config.toml
model = "masked image model"
train_examples = 195000
image_size = 40
horizontal_flip = true
translate = 0.06
loss = "l1"
inner_norm = false
depths = [3, 6, 6]
adamw_lr_other_params = 0.0027
warmup_steps = 1060
Rows from block 3, named by matrix and row number. Rows with one number belong to one neuron. Each number is 128 + 24 x the weight over its row's rms, rounded and kept within 0 to 255. All counts start at 0. Numbers have three digits each.
# fc1: MLP up (model.blocks.3.mlp.fc1.weight, 384x96), inputs 0-95
# fc2: MLP down (model.blocks.3.mlp.fc2.weight, 96x384, transposed), outputs 0-95
fc1.143:120134117158124183091128115105155118111118140113128119121126135131131138134110083086158133125153126130156153126125119129133134182172140150107176139110144140092083110070145128159179146139179155133095120164085124116133107113113119099135141115138155150153163116143139178134152100141144139165
fc1.144:141129121136094100119141103145133145127156133134111107119146155139101118149120126126115206114135073159182108157141136160147135131150143115092171136112125130128103160103138145066148129148193144139157131126173157133147128097132126136143171144147164117149121124134131130176135105090149121146
fc1.145:114125120129161088122162132159074114135132128108148093134136126115150131132139092116138122135152127157181178142115129139130121149098125128165122202128131128143121121113178131131143134123124150097140149131109182184103149147090149122130143144134083183119102128130086169141144090145138130133
fc1.146:142150178190151144147092120138090097150183129118107137130143130135139181137142095123122109147129145143150141131167127143120114166123147129180165113127089125142116060157120159131147144130127131121148146163162151137157148151137141159124127126157119108117112172138108139119163160088124140110
fc1.147:124129116124125140141122152128132205128140142178178114131107112169099156114146088126119112135130136115164063095136126127098120136138119101111129126109125118131084100140121170171102130126164123118134163128154139141128157140128142103109139158123116171109131155149105205124124145092118153150
fc1.148:138130138163121143121149133127134208154145122062093148151167129118142161135130153139120093136152152149165153106145131139103142154103166141116120130144151146127128138120125146134141128122109199124132088134154126130088111139132120114117151132124117141131125171137081171055152152129128116144
fc1.149:142098098121101150141143103111124151154127103099138126132093180106147149139176127138129156070145158155130138145183164150129106151121093121114147114161156136156106099146128166126174157114139149148122153141155117169121110134121098142150118167129132161130102121125155147104166169149151155150
fc1.150:147105160101129079098153113145093153131139129119119150086145084102122164154139101098131118088143133118130107144102126174157129106123146124118107112156148126143131169085124117138106121158121125148126183132154123088111141118186140122146079138105143128157081154158087135091138145139151148125
fc1.151:128123114153119139169128157131137132125081162162152153152143125149126155142107147159128156127136122144159155120101157129099175101121125118182133139150149154146131098108127174130118080168140163118131078123160153172152062119161128120126143152111119095163129157092165130140134125140134124120
fc1.152:174169180133163117142172129130154085142165108151138122122141091138145127134130187168165098151154138116156153152136146178140119119131114118167121123082124106159130090181127148153105165136103137093096113132117111107127118135141128123122155119143140104111172134132154129131129141164101120125
fc1.153:088046100138135136146159167189130129146134080141148136127136096098148162133154138162140089136156128093145141135134146129102134123131134134107168144117130095113131125149143129160158143127130151160165147162145124173143169169114152140122139122147148144159132160129149158131138173136141124108
fc1.154:167131101103095141120151120103119136117180156117135136148107137079120183112129133113146081134135154128151122122144120148161147123150109117128111109151186123183111139143155065114098067135134176162150146139142183129130140163139144126121137127151154103155124144146122112136144124147115133111
fc1.155:126161118144146146132121185151114147147147111145157117163149160118139127149124116126144105120160128106124156123134130105150158119175129114167143161096168128184129117106131081171108166165147101121086146152095104128128116097152120102109146129113139154111140125180139139099156109135108174163
fc1.156:152126120133128163104150145151120147074140145120146118077103134149139160121127164154130136153117140125126093163141144113158153126177131139185147158092125126137108140140112115127162121123161094131113123169143102137118084151171141127151094150100156122139137134159090117142200130128125139175
fc1.157:174149104115111148133098146146181133140119144136130135162131118118160145111130121114179135186157124153127091087127126144063144128118069094167119135133149130115167155151155142141144136111154135095096140123159131111154132120150155126131149118128114146115133148153150178107152115122118183106
fc1.158:171159145108075129136131144130142122117189127128128129124164113124150111110085142139118092139123131197161140140147142129119111124139123152131144166124177134140162149142181127134128131142113150105131072135158110131133110131106133113121153125154158127139172162187155156131114176162138131122
fc1.159:105143180134145140127135156110117063187134169094116121143152134135125146120131127138131159104128128106120126142136127113090130131103128134150138132098078108112041129107129136139163128148144177137103167116125117141124122142119133129120175146129135129129132201145124172160119152152134141146
fc1.160:133116081108156071119147113135109127134073140140118112113130142097090096117118119128163166139168125153143157132105130139138134141176129122087151122202167126112126128092161132115165100142147155146121109147144119139131108136114118166127117086129135140126125108124120138116095095146190167112
fc1.161:130126121146129164118139119165114085118152136124170142165127104141135140144153089109117169128133134161156141125164116132158119154126165108151159095134095114135083134096148108095150112079125152161092164089124145097070095140148109108128101094178133095101152104135123124131137126115145131145
fc1.162:101117146146149144130185137123107137102137166128131141070223144121111098144093137109152132122106116124043140103119126122131104131137140124131141119138104143140117158125161124173155162096129144145134119153156139076151127136112132134125121128144144132160103125091142141136113119116106138087
fc1.163:159142089125122138138124148120102107134192162125106116108131148132177126110145122140108093130101150165147149156128138142161118143161154107102143131097149115107105148090130096114136095130119136194141177178105172147133172135132144147140109165139132131137131139176155101153115126139095133109
fc1.164:088158116109129168143116117133131166121132144144153158138107063142143168091107123151133176125083161123124139117152141118144117117095163133125137148125147106102113125122146148139131127124169144132124159132147175131145150069135137132132116094157143153104141126145106193190143118140143096103
fc1.165:181139098132127131167134108123118098144109129113105140151119157108071172123132113137100100184144143141126147126154149118135128147116110167143135140115134150128140175156144124105061123113164096132092119106159178130132147123157141113151152153145109133095144155157106124156154139106182116145
fc1.166:217160115106118139118160141142126147113136164076130152143107115139161112084178134137104100084155118126191098122144170100102119134129141167148130159120129126136141101149103145119147118132151130142126156111102126133138126130174100133138137124167105136139138137133103130153132086151163113123
fc1.167:110112083150121096115136082129081127104168160154126137087106114117119127170087134110114160141133138169100149122107087120130133140115097125139119142127132124110101130080109133113097139101126119141199110130126078158108115119134171154138148086132132099150122119151142146108076138114115091124
fc1.168:136138122125120111120171163157129148128125110125100155105113145117138078188164141133166150111153118147141101096103103156164153110132140118122128118163151137139139134125077185105145122148123092105176141153129141182129156097148130127098090116142128126142144170117173121123121087156113145147
fc1.169:130135186143150120117141123135131116135165113136109083113157124118125113153092141163153131125169101113171110125145126132148091121148164133138136132107125179157113139142194135186112211140133146147149100127158115109115141083159142121134099152123099118118131110135139150134102150132131157108
fc1.170:152136114124120117059122146143145159124132166099134108105099161156108099100160190113132114138139154116148110082104112136118107100119125151111117123088132167112158096137129167123105170113132117126111139141113124109131171175136133120151114157155150139106102147124137101123084095116166175140
fc1.171:149136149127098145137139150123125166091139129152116130156119155103130135105149125129151138151108163160158142150127104129088115102123072154148134148133171137144108114135149103112128197127131136129138096134168129116138158138152100137128156110128112112137133175234129111137122176133136134131
fc1.172:116152127131153122149138165102142144131154108156135096138114173139103149068174122171149168155120126123166144143142113151152210144148124164128143128135111159114103132130116163147103165137102119152153115111120152155136119154118145076149107107138105140126170148140108138148109120128097104152
fc1.173:115104121150144158125140151107125147145125102166100124154123154084142086132110136136151149151165143170170133080195128136114136143127130160158134131128143101104162131156135146155167146150144109146140119146126108134124164115142091105145108160161153119136123058136163079098151144131136135118
fc1.174:086115119115128108185119141110148108148128144115135143162141162133084092129111134185116150123143131148153110123158132171085090148163137116159166112133098132123135131084112169137125121091129101129129122069150125123129108120136144152136110039109126118115125127119110164104117135150131138103
fc1.175:133122157143178108127115150120102128119128101124111139119155096142170161117126149184096102138145120127165124141157132060155147105129134145115167129117147104065155106153138086136179122132122112111123147163165129131121171161111121148122164148125124116117149159113145149145179141105142123151
fc1.176:094072134144082151105115120146124139175133102126158106082113144103148131146118148142119121157111117102140154158123113151134149126152170146184146138161128112139128138127119148168165133102141136148158150125131130168186113102158121105103152153133107156134137156133133140158082164155124153170
fc1.177:155147167143121136135146115161114128126151114130143154106143131152112148108105147137114137172121202175189136134142143154165149146134118162121157141132153149115135145117118180137107179130126139109167150156115140161137153117103126128133193150136110147180139126157144142132106116114113107167
fc1.178:120104127122156112134138131116138129145107150110109137094127117100134147113125097118127124110149062126123114137106166110140122118140173127152105118105100108134137168157155086111118129179134119125077132130124133073088127085142108161083083135124146132190122149084121172116128103133120169144
fc1.179:107137102110086100135133149125133145128140133140139149126138139145084150119133088059116107143175126143112122130138141134151107175157133130158175176113148105187129087179136085141140145141128110129132153146109112131146107144159151125106125173119126120144130086147150177141132162101144104134
fc1.180:100125113099111145109139084123113178138127094077082121119131106147123120151153160129210108109158134121148158174143127101108175148130130137158134128126096123119153167088167128150137115150117125155123099153149147112116151125140135152100138125173142133122135136130111151179136161115118099141
fc1.181:119142118143135163150118151139123152118099159133131131116176113119124159146088113134136118162180139158109145092134142164114165144121130163092150121109136130132121123119147144120141127150143153155110141123129187081152101135090140130132132166119168100208106123161081126146102140140080133124
fc1.182:160180160156148152158136123063139166139152139095144112107124110143124133077123127124128172105151118135132097144146116077162135146133102106140148117137116134105125161149114145100116100116119122111095140146135130151108114136151144132166156092106128157115111097153114124107166062121156084115
fc1.183:153167109113132103115147168130131132124126144153121145114110094091127142136096151103139121095133149116176072108127099140101169136148085150110137118120133145096193108143132135145085122113109157110140164153152151102139156113150112124113121162106148137150123212143148148124148124105119118107
fc1.184:138112086123101172119166176127125141125133110107158105126087121126165160146127145128116113138170099106138079105143076142110115115109154128148142165145102113119162111164123121130127113137153142163135147146107127120125089058093119140087147101116096134115146146161127139136136119170091092115
fc1.185:113191097126147088122145126133157132139147119124124163074132120179138124108152132118135129125102138130138129116118144168143108108108103108114154122125139125124147087089112138116088102199106169193137150113142140139085186129136112124144088139129128140105161127152109123138148109129169134136
fc1.186:113117133130129140114137098151125142106116095120133157106078107131116131102085130114115132133116096161160131135079101120171108118139127124129143126124113128114114164132134137119142110119119118143138120131121087002139139148116144076126123123126122143084075109119129118132116163113084119152
fc1.187:178139141105126119134132114156116101121133157136090133123084159086151139160135166120109082136108134105129142045133144109125143137098149132127149142137187159129141166120078155123155142120140082136089098166103155147128137135114176136132168122139122110094129124135103126117116146126146129114
fc1.188:141126153124145151124145122128159134107109158130107121119135108095109147104163111104158125129084150172175066122125125178153118166132113129125145129156132085078148114101140132118081134068127119164139103113131147102118179102143119152147108111146127146137139125129128169142127154171102159144
fc1.189:143146131200103153138126148145150140127177123145157136124132129148155124130128162093087109151113137107142136131137115137124126029130147121127115166086108088123088136133108102131101169126141109115149112085090123145152083098131121119113139171117138133128122101140121128133166133146131093133
fc1.190:147148151127105150071115151112144191119108113080147124109131114177126110099115131126147138113109096098114113143116079124102127099181132138152134125125116136146145159153129132131143122133108132130102095120123076153141134124129122107200156104119152134082136122146123086136124166119176148155
fc1.191:125123108114142132120137088198137116129148105127134155093103123131139130141172133143147140105130104115139073143107119137112125132131132143105157151159105103121150116157105152168159151152147143098193168157145081147148141150092144176138076129115179147120155170137129141142132130129119126134
fc1.192:165111158130160128128210144070171130135162125110133176133125131131129125158111162138124134128119116107108075125122098112133124132134099098102098132151105119106111120124119152134145114123110137112078142162154055142133107119119132151116119129138144139116132084157114115156126106081140090105
fc1.193:135140139094101118163155132129143123120115193118149077139105164150156091154145153141115102093147113162169117137128121125139147150131106130108147142101159139105121108141092125169112186117102117113106137140137164168116144150134119134112142104125200091119167148118133113123080119145118105135
fc1.194:131096122120119140103166112108152081103107121089142110097087120170099152124111110134142117121132145133137176143164124106128148131104183127124124112102118159180135143127105128135140090085108127180098111112170136108121126124140108135153066119100152116118160118146092124126116147142117073145
fc1.195:139150097101171102098114129126171124101091122178185122133180116117106159155121106098130084126119127123150116176140122102106126134129133128153151104172100165158112160148105147139135126169132117102144110153118129083091119138127173125129143109124103128117153117133079155131116137141144171122
fc1.196:136105085152147118122129139124125095134135134210104145085116148126128143109135126118217140119129134155136140160116097121112139138096119139141152131146107174142119151154105117155133143110131042159147124107150143154128112098127135131137115134110137134085125117119095121152140181109138128141
fc1.197:130127160131110134117076153142150159131136094091164088136129138150115163088124157140086131170109129102112150140104100078131140148143119096152119133107129151098132131125142138111133140096123120176138138160134156154130150114107144194132104137166101154169141125159085136126133160131117116182
fc1.198:138117113102110133141133148131123086128134111131107136142143125114116148139128114145125185105124136102149120111148125110104121097146141122188167150101138156126118178125142132209109131162118056122123167147132114075121136106139125113152144097121116178139115167142137084153156114115106120108
fc1.199:119162154154127103144140141170128129161147128183090179124159153144143128159162152159132132169134120126149125117141146139107147130182143118139157140161152126160148157083149088122158108160110100100132125144107146166123127122124149133171120134160138145135131184172129115115107177131114140129
fc1.200:105109123124115114117131108124135100160135073111122079121101133119130113143109087126117078106138122151090126090121112110113137123141088135106121112118141121109112158169104113138096142112168112127141133151078108025154133142167116155134120111114113115064121119121104139137131137127116102115
fc1.201:126163147132098105158123130103133149130129133135157139100135126154136071145118133117131142104128157153131116115122097144094100122155127125161127139070082134110107097113108186147148119108128115118145140152134120139144144155125110113086153117095129135084115151106099190115106142139054122080
fc1.202:109119159088087109124159157101168118105128112089117124128144122149151141135139148155143104133133113102111143123100108084118106102135111110102099104128138196160104078154153143139124078116174178131136118102118121130154071157108113164140121119107120134124119130113118147116142107069113124125
fc1.203:186142122125130091118119131126078148121156123136131149141167142158118110137193122123095119107158125117156141116131116111143128140103136125140148130128129119149141120130125114169127126117127094181142113110122127164121142121116157186101139139152105096161193122095063141150150067143126115127
fc1.204:137131191079137179139136133138131117168172127119139100149143117133164172144156114140139106127121141161137136143136107125124169152128143119135154117062122052180144127130142157098170161139164125145122131149139119101119122134149122133132113121147121131121159139115166100114139135087118092125
fc1.205:150130131122145136104174124148135143150115151106164131128112095179110110141140129151145141129129090163128117189138151120141093160139172139125109127094134108144111098150110103139177144179131096159149138134139129161167145055137138102143118107082166138139182133128118120128114141144123125141
fc1.206:147164129150124127182137133122156123119162092126141142121142128114100132151101134111088143130133125164170137120169131120163094151137188162107159120134111125132107092136166113161133124140105121122131158114097119126126154146154122111106118135176140143125108167127162164164122170152176075162
fc1.207:122147163098092143155174173131059106146122110116122140144141116108134119125154138172117231117148148143128158129127149144150124119151137127157123179132101121106162127143132163143141131121125125128153128146097155147153097159125129133089118143150113152107118124130174112131161135146103135114
fc1.208:138117096143115134132166153102114124125114156183137153147156147127131115119113128152122094120153156142119149075144196123131152145126126118117148152128134122127113110156100137090162142165153151141173135114121101113153153123118144069172113151164161163134125098149143141166157174137118130092
fc1.209:149121128123123131146131136106138157090153068138129141162146142153101112125157142146140124101149103115042155177113166136109092127141113159133120114146095114129113160103116146134137159143122113150144126126136125161177119182190149104137153139135146152143178130112141120152126116160120129112
fc1.210:103122113116108094104136165158142149135149107140144118087122113131174097112144116105135123103090126135130140142138132186097112146117141110139160141138140121079145119139138203159136180151090125151110140151082150134099151165128134142132126112107156144112131136088169149136130124129110191131
fc2.143:177145155119150144122165152082129096129085108115091080093149136123177142159168104139124115117145138139131159145092107123138135137130088125128138156132091117093149173139186099148135159115151098127135090124127128102131124093102168137135143141129130144096146125163119108120123141121105172102
fc2.144:180128138126121147132130129143143132132137149115128163164170161140106085153143114122122107144135111161151159134115122157115142142108134132125144148117189105140108119098198110093164148173096117134103084168155131118142130093132116146141184155102147115115131108136114119149123149111141129189
fc2.145:175107110136157144087104138117135103119131117127133151174082108101133148104127113179155134121129075151132141125127124120121123162111129124098183117138132124160127120164126127130149153156098094127127079100134134112095163103096148119073150146095103131129104136118148124097126163099122073103
fc2.146:093107102162139110151115144154095176139152103108098115153095139096153128116145130094118147115123136128138148120124162145136124093134105105064080138112103111164086162175124118103093135117135132117120138118160127122103141089155134087170173115112129143127106118162109112138133150120134174162
fc2.147:143100099139098062104154125089142160143147129164099095161151079142175108122120142102117154157109139123122115103166107120122133131144138120082112110112095136121135094074137154096134129119151125126129105153130133132139121153158144126099128144112120111194165161087116130118146127134137099090
fc2.148:127134132128095126109147128095141145155110117067116137090141131112154134156080095113136086120125126150118123101116136123122093093139108128139109148141114134118122091105125139122117129172144106142114088074181058138125161114160155137126161125119134110126168128154097173108095176123124144106
fc2.149:092154146113098135124156153161157123127124114117122152108150130120140145151090102149136125129164094109123144114067126146134150116133094102096168100143143118083116150147092112132115095115110095111087196122080103143128128136151107173105110152128118123113136137117139133092110186146150157143
fc2.150:091126127154140119151101058128116149124166122172102089163111150148116144152129107161126123119134094163128114121162171159142098082145124103121104138127101121132113091111151094146130132092143096103117102125090130121108143138099145157124086108073098091090119143149142109129127141138123142150
fc2.151:112068118129109079145100172084135122138143158102108118112175137093134110163149112100083099115066148134151148153142099104140093080139109150114101130138119128141139150147130146158084127080101161154141123129138115146132128128135127131124114129139111089092138152124153146112136132125163140093
fc2.152:150096126176135097119149090159078117141121130158124134133188124178122143126132130132071151157122139141126144090093131120139128124119147153139103113113115142094105161136104137083152124089173133124146172164077141123095106099102116149163150132152098127137116133135141104158150145154122140135
fc2.153:164147111158093149111127104168140162151136059172113114147145118120127093115096149113109167126081132115142124137104135131114172162116142126092146138145110148130125098104100150132111120124149117103156124135075133185122108129101087103104169124159117115158123111121168136095110109144126155134
fc2.154:098111117129124071096122114194156127116110144113123137129158146110137100100156131115133105113139114150107156131155152128133080139130173140156097120140110069099125102099106086124142096099152127064123122089098136117129101154103114137111099145126096148122113109096132139165106115133160114142
fc2.155:108106168129142123139138131079123099084147127124085161122161152114139143099147114125135158104090127109157064130091133108108138134168115113176090151119113129156138163086165127141127166097137139145107120143131155119116089103123158137126147082113109159132086136116135109126099134129143150085
fc2.156:125165132113135122132153171100139108137138099147120142122114121158112129170146141140101102115132136080136090111184222118111130150117156123141169123134138106103130113101115161137139132140128165104129103164093132154144138113136129155150116120075130145115141083118120152121098145144161176121
fc2.157:127122117147123131130153146123124148111155118153103079133127147147127105149171131124128130142169119128119075120162129121144074150133139156110138126105094119115125140117139077119126220157121108082118132146142129152131155134116143137102106117132119138115135131037084140115154152136101125109
fc2.158:101101126138077113131110130123094138107140126114129156164139133142144090125096099077079088139075139163123131129128123117144100139122120130107112136121104100135113091102098143128094132087145109102159159110125128148087134126140131103113136111109155122114125161138087110114186076165171112119
fc2.159:159124150142094090130130132130165131132140157150129117135135115069117126149172135157181162088133139077134150131137129137116163133120092099153131166140115129093095096102130097121118148094140130138133096147153094112124083125133160101099155133154099108137144099125122146153161085146151171147
fc2.160:095138156143153136129145100105099119146135123144111100148132148104127093162112106114146121110143131132155131113126056139106155097115143074175127155113132129153169175169124124159130148133109129112107143129101164086121110068105154111128123129125145121160098105096139132154162126086128163148
fc2.161:140129102137129106167125163140106114123141134139150080126140135172142162118150133112118161148123109152128116097188108137185111162136092125110139139113097120114138129112097135090098157114118100161081131144105144170113113136138126133139128111116104134171163122136085121164147085070126094109
fc2.162:111161132106135088148063131088103160140139133129142119152069114129125112130094109119109128122080177119121142156103111133130137140083148109125119147121141104108113112126140167143136110115168140129206149157129121141161094116148141128141106118149131168123132134099156109149109176166111126148
fc2.163:123111139165105104122132144106096106139086143107127131101121153118130117122115095072053068137092150140130107118110116121100076144113145124122118128126114133137115109095106138128099135127169113124136093073104132128127119150165116145101122149141126117123119145108063147141188115149146129106
fc2.164:126141092120147089096139155134100160159117099114146106110093115114163151117102128137104123155190144126111064175110109125129128132108109122159157103160093131121092151117105118125127128103141142132129145125167113129132119105159122088161139099146089132148172170164096137107113117108135103094
fc2.165:162125156118145090129135114144167099129145132101077140119189117135101155079114140132114151154114128136119171165103129118149139122123111120135129122153140124124132097115159113087155110186107111128122136132145123131130113154165110111137071164145115121173103123115174111144090159131115186128
fc2.166:145133116081137124178129150075104154105134136117152110144094141160128144107080122137128139123147155127179142170136059136151139131131133141189169146112158134118130108156094111127130129112119140130149141148131125123101133120082141095143139176079122120117087139140100122146116111164156136144
fc2.167:087100127115139121121111112143133141102091092126100113112050088117152133092102121136097104118067127129119143130090101130099159133132077153136166105127129129138149119146148144120110107118137120143101121124162082129134116142106120144075119130162127140090090119153183112139112105104123144103
fc2.168:126071132119144107153127136090139148146106116157118120129084103108096132184112122138103118113123113101115115161108129123094150134127126161127150101168099125139133139137152159129161110156147152164123136107102133124102106130130142176117087200159143112124143163167092167097151127154120157112
fc2.169:121121197109118099117125137142179131118136128100129118142082108158122128151122090086129142141120122169109099128120174130152099158131136191138146146136156136117124177113138171113174094129161138102148100098113108143147129149134089114084128151136123149101126146122158176107127151139134136116
fc2.170:169128094145143138139123133096157136143157163128112132142168115163108169124116170097094175158124126129121096149102138143118145179121108098093120094126122104121110126074129126145145130124163102151132126122122145128132120128132087142132136179124108145171185158122073172118108118125160132118
fc2.171:141140115119104123142148152106115122158118145138104131120142137115128131133091077096112069155131120153117127135165160110187083116136128121124092130151136094142134141127109135124128166142122147199126137100138116098141132123145110176131159110113165097095138115144085124132185155136123077100
fc2.172:119169128093061137128167172158138127117130094118131152129151184194111132141139176163127132136125139124117155135102096138104164103119135119125127129119127150106170143151118119101115142127102141137113098110102118201143128153134119103144112112079122140152161127105145137118111154123151155153
fc2.173:102142149153091194124135111128177120130173096096142111141155145082079129149137161120156146130137143127136143178109136166107171166118095109101132141173128152114123138148094154159141114142112112114114171134134112127157128123127100110145104121100144158133142124111127132122118146126186149095
fc2.174:136126133142135182121156148089116132077128151156133171194108090094150110134133139106125134123102128107139141117107103117142170118139142083096121127111152125115164142111137156105104149095126130145128104126146153111130175168113127158110120110073155154161148133123124163134107100107094100093
fc2.175:131102146151121124116127094107096101087129101125147116128110173132149170127140111151157118110071121136140129117158112130153122107120152105086120109138123116157155136118119176122144116097151112078133170114106126117118161172090160162156137139103091175131126097166159124109102139153104123087
fc2.176:162158153137112134150163140146161116112159068134106139121140111103113148176110190144080134153140128149110125145123126125117118134126137163128148117161131124176121114163131143100101123182108146117154084065143144145133128148140132136143134170099129134129107139138192155113157125103119119131
fc2.177:171129125080122187157128188108119168133161098117121086141127118146101142145117129139137115126132144112113149135174144135127105132131113149141168147096178118138167129178138123152114166136132086134118114185130130165113152138117111138129118128087117153174160134097132138148111152101120106111
fc2.178:125146144131140093166143118155149112103112097094109098174151130165122140133160107129158117111136151147124108111126250148125111120109162123117085116151120151112123111130154120135146151150114124138154117108116078152144146136115143103122136135105130109184151152102128119155141116142138124150
fc2.179:141131117154164140104141114117166102097137126142114180150134119128152133097135139147124134135108136112155119109126102128144194107129117088101075132091153106169164135117116168110137138086118120132128152137143144154161170152160137178156116127065141138120136115140128168135116139114074130109
fc2.180:100131093181142130144132158130146093111122123122167151135152136124123144148077144140109138086145092130101158080112140175112155184106155165130110080136108141139097094119131125129156129142169157134119147124125101145140109129105120121094129103150167131129118108150157147167160092097124127160
fc2.181:088145128109123103158093108145127121136124142097143127129129118118119135161136114121109118134131143122126107145083182097099156129123187085140103121094127140134088142156132121152122088121092085130124161121109072125113132110122186096145110141107129115127145123136188083162107098088136106132
fc2.182:095091120106100102092071106126140143132104099107116097124117100112172137096121089131093112143146153111122112114121144115111118089147079105095124125120142100056144138105122126141155127140131105117117148159121123106158111131109115101083124125148115108058128135100160116140125137171154116119
fc2.183:120140159158097094115128089114145166120152141111122107177117165076118120165130152107159163104124112093137089108141120101147143110118132079115121125127065130175093159125107134142167142072152113112124131142146132124110100117095127137130137110099136176109123110131156118135129098151140153139
fc2.184:137136110150126076154135089154136144099159131129114102131157128159130140103101137136084114114127112135140142163116133095114140087105112106152081091174067106106126145074136132104086120158147139153114156128117159132093115121078136136127156121134096107132144165121134100141151141170103134106
fc2.185:111092099126131135132147104107062180125088112079121134133109131170161117102142125135115109129161116102153134116105165145099140132112127068127152134085132125141116096106120117140162117141134107075111113118160120117095069108098121097112085123120115100154146130132103108114137093136111116143
fc2.186:173114084153165128100149154117083135160118139122128111156180119134138108106123166165128139110137110146131147116154203143109149139178108157111108101142124105189129112142128124139152139137130135144155086098149167140117128120110117132103128131113135147135090110177106139146145104102130096108
fc2.187:169120131096130156113108159151138107132132148156141127136171127093106135176131129133158123129134150121104164179130109129136137119103106115136131130139137139108108109126159140122158128088175166112162172161152132123087123117151104123155141201127096124170177144146157150142101175116120128111
fc2.188:163109125156176125093152120105108118146122160105107111080155081139135146095142113131124125159157119156142090109143118129123109118123142110084113102134117139149102099066134141107138134105141116108126096085129150116107170162144115137122076178081103157130134128109098154110115145146107105101
fc2.189:089119127111163181159163137118101129165113164145133142157109169107097129116142145156106151145115113136117175115078058151101128123088131118159144127113175105150130126134086116134158105145132161154132114134118103117113132127099131175153108143118147146135146135102168123093138121102124102149
fc2.190:111100154130122172123098140139138135125100089140138159135151113134126146087108158105082148233103165091145098128111131147117126153128113089162158138137151122117132103114145124114097077108127142116135142156122109158152153137145131110105134169147105136120123135132118145151170147156128126100
fc2.191:093129127055097107137141107138113097121127127122089127153138145148142128113137161143128142135122159157136109152162135191150123132137135117139114080117130136094145121110142109117112116154142064124129118131138170142132136134119113094132137190114137118158176204140141116143160168120134142124
fc2.192:117148099109156115115099100139145116141149125126142113142175163128113096120102125146102120152101169123110138162144132143144132108165109110136125157131128087118157139169148125154119119127127104128142099121124091113145133150103135135151168122070127153117189079070166121163131165140181148120
fc2.193:156138095116149144104149162110169133137113153166106182153114144124142135182164143140144153075155129162100110127104092125133149145133122141120170122130120113148107160180101121171166125133135119123163124115111106121135135142135078153143146125115185131160123132113094176116104140127123147106
fc2.194:162151113125110114157157141130138086139115144126116158112156147159101117120158141108126141177156127144135149128168112085178111119149145108171129154147142117119120122132145104100129152151091171095131126160137112138126062136175142122120072150083167170138129112112140099136126129125108095122
fc2.195:134131103111114139156131099126154099129164116130198135133130147140084151170136143170141118109137124148108110108146169135124100100140135174133148143136166124111138105179164113152145134157155146160118135131106132128090160147116135139161127165140128148118112061146145125187127165149110131156
fc2.196:129136110146051151143116097135168116174137123139124144135145140086152130111065154107161103113157137152127141091145177117120111112118122101111136125159138129129114103130099112155113106166167167143135129085097132115119087134156149134119150127155162140187125146142122142149132128134161111153
fc2.197:139161114114123123132135140093133128126123119086126165100082132132122134094129125143105132117147118131096141131120159086079116114126128177109104136083145135099120131126128126143133125206156107061195118157145143122095112130099102119139126118153105161087136128147153159082128139132134114150
fc2.198:092105120124085181153106138155160104153119094145137117138156138133121157106116127118153140088122120115111125124140174163111119123156115107116151144124150164123154148101141094139159139085119200155141082139090115087135136146142121123151104068136130161144137157125142087127097124140116144124
fc2.199:143086103137117173138099163083133151131103106119186129106129087107148161143098142145136091089095126137133068179072145124110136135135123112111129118074112117148100122122126100135105136142118166131088130141100126117119147125118124163119130145141114111121143130121170087103136106135159158115
fc2.200:126160123136109162118136144159118115126098119135133082169156126141139115128122108110124157133139130150163107179130255154120143123101098143113135126112112132145142110086117128124115153100143140136103153137109119124150125142138132117130123122121116139175121137129095116169101144134092143157
fc2.201:120118101154146114120156131121095107121104160125128104119137056139142132124094155141100151087099158097109161153120110189077156149106141092126106074139139144134135105108121145142148108134136079126125141086145148120116118164142140153114092165173130152135136127131161113119120091141113110124
fc2.202:115159141103134135121134144151131128083133137153133119151137159104075111130138145056141143119124121157136157144159108110160146140102149133144115153120129115141101118142098091132116162120144151165142086153103151146131072127160139175131145126141164127125091135159106110120144098100184110179
fc2.203:151117103141113123144170137130124149132103136140141113145109134116147075101190155147125112103098136124100108123127082112090158154142137132142116141111123134149116117128085089114117120162122125117129136103086140149134136133111185089101109156208118124141191104160149125107125125109133119096
fc2.204:137124076141163130124090133121140112161118119128097175104117181146106126144118112078112149140131123158124123056129139094133159117121164169154119098092169147124131179137136129127119071119147111136141130143108161128116124085107115133158141138098113138140111142122125102147138184102136141137
fc2.205:119170130175135113134136121115110149121131129094111128121119112139134094122108133151147116148124181131129100087125063153126125159123165109157174153121121141130127134181132161140063140105142136117130125130118132109165151083177148146152118103113125162108094116156112086109168110120138097151
fc2.206:121152142151108163132181161119141110124154108141112086155117131122134118149159144146114152131166095167130172151128161111127093127102134129125118138105166126144150089113142083136144196143115146143116116131139154128111133142117106131115078125117138115161142090038120107128151138105126116140
fc2.207:138119172182149151141119107112112090094172115072133127125092104130127142120118139176163163104104139126129124127099130120087122105113094154113145109185145096103110129111124145144179119144126135097112138166090066135110106129127121127105101137151129148151121140130137145134147146173141154148
fc2.208:162106152127134114133141117123112132118186160151110140113161134167141144125148113120136131139118103120058139144091090157134099153140124143139135106121107100194127137146130192094120150148137161129147140110159139122135112133171095149080129151153122124163158103155127139140096141108135123179
fc2.209:156128185130147104109134127116108155171106099118127119098144142141155137129121115082116180095142187115096159093157114153155139127159124117135146136131164157161123090084125144151101158098138131116101165136092126145159139149091100139122155136125142116104094121121107095129154147150135091137
fc2.210:108106130123136112091118157134147162135132123121134089118180131102126132082157106148145165123095117154159138127106126121161092109135145149134120137114143109150140108074190161129096095098143161122112167155141145114135129183150119126173088141120125100135094094122121174121099121161119117126